{
  "encoder_head_dim": 32,
  "encoder_qk_norm": true,
  "encoder_conv_stem": false,
  "encoder_layers": 10
}
Rows from block 9 of the encoder of a small model that predicts nearness at each pixel, named by matrix and row number. Rows with one number belong to one neuron. Each number is 128 + 24 x the weight over its row's rms, rounded and kept within 0 to 255. All counts start at 0. Numbers have three digits each.
After each neuron's rows are labels from the 100 images, of 14848, where the neuron reaches its highest value: "colour at peak" is the nearest of a few named colours to the mean colour under the peak. Only what is clearly more common there than usual is listed. The data: renderings of 100 made-up gadgets, each built of a few solids, in any pose. In brackets: how many of the 100.
# fc1: MLP up (encoder.blocks.9.mlp.fc1.weight, 768x256), inputs 0-85
# fc2: MLP down (encoder.blocks.9.mlp.fc2.weight, 256x768, transposed), outputs 0-85

fc1.142:125128135120139126109184129145127119128128134131125125130126129132147126133123135128135117123130129129126127187110114130127129134105144114112145127132130128142143088118130116115129129128126136113116139125128128131125151155134158122096124128118128128128130130
fc2.142:123123125123125105136130128138128138122129059112140127128124127129096127151135141132128135129133114155131127119123134112127143123132125129131127124138123131117127255111128131126127142129101129114120109116124135128128137129129126128142136134129108130135120138
colour at peak: white (33)

fc1.48:137127128127115121138119133089138083127128128130159128124115128128132131167081122131125131128129133138190125112134132105128130150128126126129122132135122122134127140128127127129116136130128123171126132162128131127125126128134148142131129125127101127128140131
fc2.48:128133128143129125130122128143134127108128128125127135133128128130120127127129120123131126129133129123014139129128124227129130125129115128122129133128129129130125130172106128138128128122131129134129108127128130144128130126130127135127255128128128127125128130
colour at peak: yellow (42)

fc1.666:137130138128114154128131124131157128128141128133126147128127128127129097127127111123134114130135134124128130128129125133127127128128130128130126121128151126128128121129128191141127128132121126124127128128129129128128129130127128123127091126125124132128131133
fc2.666:125129119127129126131132051126128134120128132122087152128129141126131130117129126141121125174128130129130127078129142128129129134132126132119125128129132169128126107127138129147129127110131127122127147125131127143182124180121150131130208131170139129130123154
colour at peak: grey (62)

fc1.118:134135127130121124129127166122126091135127126148132128129127126127147123125132139143072123132127129130110129164128127099114128128129124130098126126128134152136137137132127137146126112129131123128127126126131125162134117068120139128139128128129117135119138127
fc2.118:129109134139142138106133128139125133123131072127129128125124101132129128125141128123255128129127126128128132133126129141124126126135131127129128127126126130126128130128126128161124108105127135127131131128128135126133166129128128123123129136132126117142117240
colour at peak: black (43)

fc1.228:132127127099075125136129128125141126121131128127131129131126131126130130128120127119126127123106099129144142128137099130119128129164129130122131128128126121126128079185135125180125126130130136123130132124127128134134244128124126247128064124127143130130133149
fc2.228:128140128127133132129128122130139124127120113126139036120131128123134128126126127112114129126129128129128131114124117129126125132128123120126127127136103127127128140130125128127125142127125127118127119131131129118128127126133127131118255129132130104124129129
colour at peak: pink (30)

fc1.326:220101140140103045129124152148124120129124128147129128115130128118124127130126145184126126133134106124126128123129107111128139152127130128120127009127141123120127093129127124150200127128130067126132090127128084128127132124135127131122119129133091129166087127
fc2.326:110131127116127127183138119128129121126127133137132120129127136126129132093101129128132171134128132134128126119141106131144128047126160122255058163129125123128127138125126124130133150127173127125130118120132121130130119106254110129129125129128156126127130137
colour at peak: white (44); pink (42)

fc1.90:136148129119130128197128133126170129127124042122129129157151127127128238129176125129105128126134116159130131128123255129143101128127127095134127121139138110099146133128133128128125128129092130113058128128134133135122124125139121125164128129127127117136147133
fc2.90:126120132128128128128127133126128131128129255125125127118135120129121119135125130053144131131140128129128120126129000130140128143127130138124127123127130137125125127130127128128143132127129131128128128120128153130136133129128131120127255125120126128125128132
colour at peak: green (34)

fc1.136:127128114124126128120132127128127132136130126039100133126131099125129129128086129126038133111103085128123128127126133129147131131133133124113122176125125128122123208128130140105124130128128126128128128114128152111127129130172145152131108131126139127080126120
fc2.136:132132128123125147046128127128125130127127125128121130122128122116128141128125104127136128043124127125129130212140129128129131148128128132124094146097131124105147141136130145076135130126126128136127197129070127128122106128119171131129129125128125115180125130
colour at peak: green (25)

fc1.647:128126065128129127111138130193137128140119125127131131144142124077124127130149132179128131133127110072105113128124129124110127136120138115129128158128088139128131127042225125115120155135127130140130135127126127133129133141121129127126130128169126129130133105
fc2.647:118128124128124140132125127127128129130128126127132128125132129133063124129125128123128128122099128129135116108124141125137117128118143127126135123128128161129129111129119126129125133134127125130134145175130128128128122125124128096129128133120130138123134110
colour at peak: purple (50); pink (36)

fc1.487:135115119132057128128129125124107127102135127119125125135094157129127138130098127127120122115060158128141089124128116132127128127122131202063128124140121093126130116127156122140128127124127143131130157123165129132128142125132135132100119137130127140067102129
fc2.487:125109126126160129129158137127173126127128128124128130131122128100126111128137128128129129129212129126130128086121128133128128127131100130129173130128110131128120128123132130128130128122124129126129128236073129118129128128129126130144238128128118132128128128
colour at peak: blue (29)

fc1.556:121108132128133108127088134124128144142141081132128128124126127121125127126128133126129143127129130128131222126123129132134155120126038116128129127131000123120122144122125136129130253128139128121124128129121047128114135112123128127180104126123135131128127128
fc2.556:123129126127127133108118126128128135125127128119173123128128128128131128134133180205128121148161131128132131115127127126128169128127134160128143134125129041126128130122123126127125132129165098110126127129127110134111128128127122128127255137139124128127129121
colour at peak: grey (68)

fc1.232:108127129185130129106128126119128130151127130129138130120133125123130188128127099124131128144124128130129124157113199133128123116147128111129129125129126128127130130159127134136128109127125135126108109130127120134131141121145155127141124131128131126119128174
fc2.232:127132129126128127127116128121128127139128160123129127123133128127118131131128128126129127128129128129128126126128050155121125128129134128126124126124130129127084131130123128125128126129127133128134133127123128140118126123129127140117150127129131117119133131
colour at peak: yellow (89)

fc1.346:118125128116131136114124130130128128129125126130128124097139117127143131130127128073104123128127128131132126140136130141126126127126130129130129129128126127009133126130150129128126130129139129143127126145125128130125127127130130120131130127132129130129112119
fc2.346:145130127128128132120129132129135128130128131132092128134132128128129118130129127128082128124128126125133130128130127130119118126128126130128126128126128129128128126123133128129126133128129116125122128128126129127126125128128127138136255127130120133131128134
colour at peak: yellow (60)

fc1.45:129129127121128112118116131143127125121160131143130131097129130161123160128131096121109124126150129139170129140131128139127124130118105134115135123155131136136112125128129136128130128122131128134128137112128128115127131150130136128132107149213129130136186121
fc2.45:126122128159117102128122128126127130130130127129137128128133128129127128128127128107130128136131128125134115128128129148127126128119130120127126127128126127129128128129130124127122126128132124126129140119128127126128128123128134110131255130126128126128128122
colour at peak: green (28)

fc1.729:125128130135255132128124255128128134127120129132130126108130059130126129128128126128129126128123124128158124121255138131133129129133133129158128123126097127132121131193130094212131121130163122120129127106140122116127126129129127130120193126126124132110126127
fc2.729:126128128126129132160156123134158126129128000131121125130120167128128128198127142116133126128128088111128142126129116116121098113122113121122134126156124112126125138128086129071119134125127072131075154138128123106121129127136124000124255128126128131128124122
colour at peak: black (41)

fc1.287:115134112101118128123111128124139141128130128134140128071136113162139083135130130129109115125130133097136124133127125130127153132163115027138092125126082168129127187205129124124126130128128107194121123054122162127132131111127128128126122126125128118007132129
fc2.287:126134147122129128123131120122126129130117129130112096129127121124127129130128123128198118135127127127128130128134128131129139140126128128131126131134124122143132000103151128131127137126131127121124129130131126120128132128115128118120146104118137127128184129
colour at peak: grey (60)

fc1.144:127105128130124093129115129128125128130116076082131118182092151126127128128131129124130134127125130135130127133129127124130128120128128155125146128123129155133150130128126129155129132131125132117172133128132152221111129124129129133132106127127127128125117128
fc2.144:130106120122127127012128124130135141129128128131128134126132122130123129128122131128124141128127136128126131132127118133128130131133147120122255070128131129128129172136123163126127117147127130135127149122135131128127135147128131128128131180124129128122123121
colour at peak: brown (66)

fc1.689:128083135131099127128104196129169128126131129127127100130109140115130128126118118126131142129128144129125117116128126125142162127124130124175125113123012127127156119128128122152129118125139116142255177128146119235126135126130131143129102121128126128128127129
fc2.689:087109127128117131132091135141128129104125062128153126128081131128121130126146119127126220115142128132128126129133141126128127129127124120129246127128045128129130140127123128128129126124102129128129149127086129196116120128156127139128117115148129128183132142
colour at peak: brown (71)

fc1.197:134123117129108128125125128128127118129055138115128136124128125149128128110125132128129139128128126139128126123132131112127110131127127128008125128127119123130126135125125124133168127127131129125118128129036129127128129127086128130087128132133128129131125217
fc2.197:131131149130125095124135146140129134127129124097136124125135126128122127130130118096140130112123126131128128175131128122129119151107133133128132116128108000126126129122144123129130146129126127128132122128046127129097131125130132128131215128128128128134122136
colour at peak: black (36)

fc1.424:135125182114132131128128127094128130150128008128108129131139131198133128127130136118123122128141124129157148127132228129131131127139126129129130125128129114127150136094151129114075128131144129128125123047130129128124114125126129133127128128127131097126105127
fc2.424:200108120125123132129116127125127130085129255127129129129128105127128127131146119125130118126132127127125126132127133157133136142146126127126118127129122130139127074127129044129142129126130136123129128132133129128248135128128134125127188146130123128127128115
colour at peak: green (48)

fc1.521:129134136119126093117150126142127135131126119138131124128136128130130145128074129131127115050127132122124117116103116104129127123155120128137113128119129128135167116130130123123114072121131117128126129119138135125131129127119128146131048089143132113139132136
fc2.521:116138128128144113141128128115143111134128135128129128119128115125102130126131123167128116127135132127128111124115128158123127132136114131126132134158139129108127125137118131129129140122114128145132123131000112128129128128128124086128124111128128128133125130
colour at peak: green (37)

fc1.279:068127123112128130128103115121145122129134140168126128128061130124128129128129127149151127132124130130109129128129129126129129138128125128139126098127185128123121098131042138130126110130130128127154128127115128123129158128122132125124111112138129129130126129
fc2.279:117128128126127135145124128128125126128122184128130124139126129131128129128126133133126138127113128128122128129137134116135121137106101101127154139128184137128140251124131128123132139255126129124120104138126118104119131129133128131128140129130130101129129126
colour at peak: white (29); pink (26)

fc1.220:135128136126126112133125130164146126108123128131125113119128151120128135131126133128137138130125129128127127112134255125127138118126129128128125115126122135153129128129109128127128129149123120131128126137132131105129111127129133131129131129121124126128107120
fc2.220:127127128128128115127128128116135126128127127123129126126127129126128129128128131128129124128103127129114126128128000126127140128127126127126123128128131133119126140129129128129129131127111128139126128128127127138133129130141132130125130131127128128128131140
colour at peak: green (53); cyan (41)

fc1.378:120120127128000116132128126130129128127129118189130125126129128127129127127123120125132125135201129128081129222125126125134131120127145132126125129181125128125126127128127130129134128127150129116118128129128128139131108089129127127120128132169126130091127128
fc2.378:127129129126130127133174128128127126129121124128126160127130137127130129129135152124131128128122152118119101137113124118130128126124131131129161147115130111126135120130121132134127120128130131111127130121123128131127130130113124128125154137128129128135130128
colour at peak: white (26)

fc1.303:123109129139129143117127130109140135145101123128128128132124127128130131136140127127110113129131129128128098131127017167129127124116128127134117164126128150103122116128120122127120127127151148132122124123126133128134126123133100128122124126125146117129127113
fc2.303:126128129127129129128128129127129127129131129129092124127127141124115133128132106128127128128129119130128123126128255126128131128138143133134125127128127128134127125114128122128128128127125059126110128140126128154128131125128128131127255124128125134127131128
colour at peak: red (90)

fc1.49:129136136136126132124124125129128124121123123126127139121123147145130119089143129126130125143122129127134131125155128131126135124131127153130128137121135141140126125129125139124128104120125111136127168058144128149119137128128129127129128127145066126128135116
fc2.49:110148125122128128128126137116096138123128129119124128134117128124117110120129127127125128136134129129124128125133129128146128127126125132129201139129127123130130139144127125141081126128123131130128132117130132128128122136129131133122128113121106131130125129
colour at peak: white (45)

fc1.318:121128174126125130128123202122128110132114132125128142127101127130124126116128135128143128133126126130127132128128129128127126128123113132123124129127122129132108064127126127130129127122129128123126223128126130120125130128127124128146128138130128128128139128
fc2.318:113126146127113130112140152133127128130128153128133231128110132129130128129124122129129158131130128130124122125128050179112118129128124133135131134116123114130149128123129110074115127216128129129131135146128129129125133124131132133118110125125127124124126120
colour at peak: pink (29)

fc1.69:122129128128129125116128130132126127085130128129129129118127130150137128131145124094114129129128122129127124131137132131128126127127144129124127127135128130116096127129126097120129126048192215124128129128178128119128132127132140127102112125120127128129127126
fc2.69:126127133129128178127128128115140122136127130128128127155091127128101128131127120127128111128129128119131126127100107129126131127129128125126090127126128106129127153128139118128126129149126000166128128128131128127127128145126132128126201133128129126126128128
colour at peak: green (33)

fc1.553:130136127118110127110128128128135169127116129127105126095129127130130084137135126130102129180132132127148128130125154128127136144134126130123126131124125126129125126132167136128133109125150121140128126128128117132114133131122129128128119130128128124125127131
fc2.553:118123128128129127128075126129127122128129125127185128128124132133128129130135127127136126131128124126115128129124128132128127133129129071136135132128125135097129134127130130130117128126125127124128127126119128134131128128128126128136255128128129131130128138
colour at peak: yellow (45)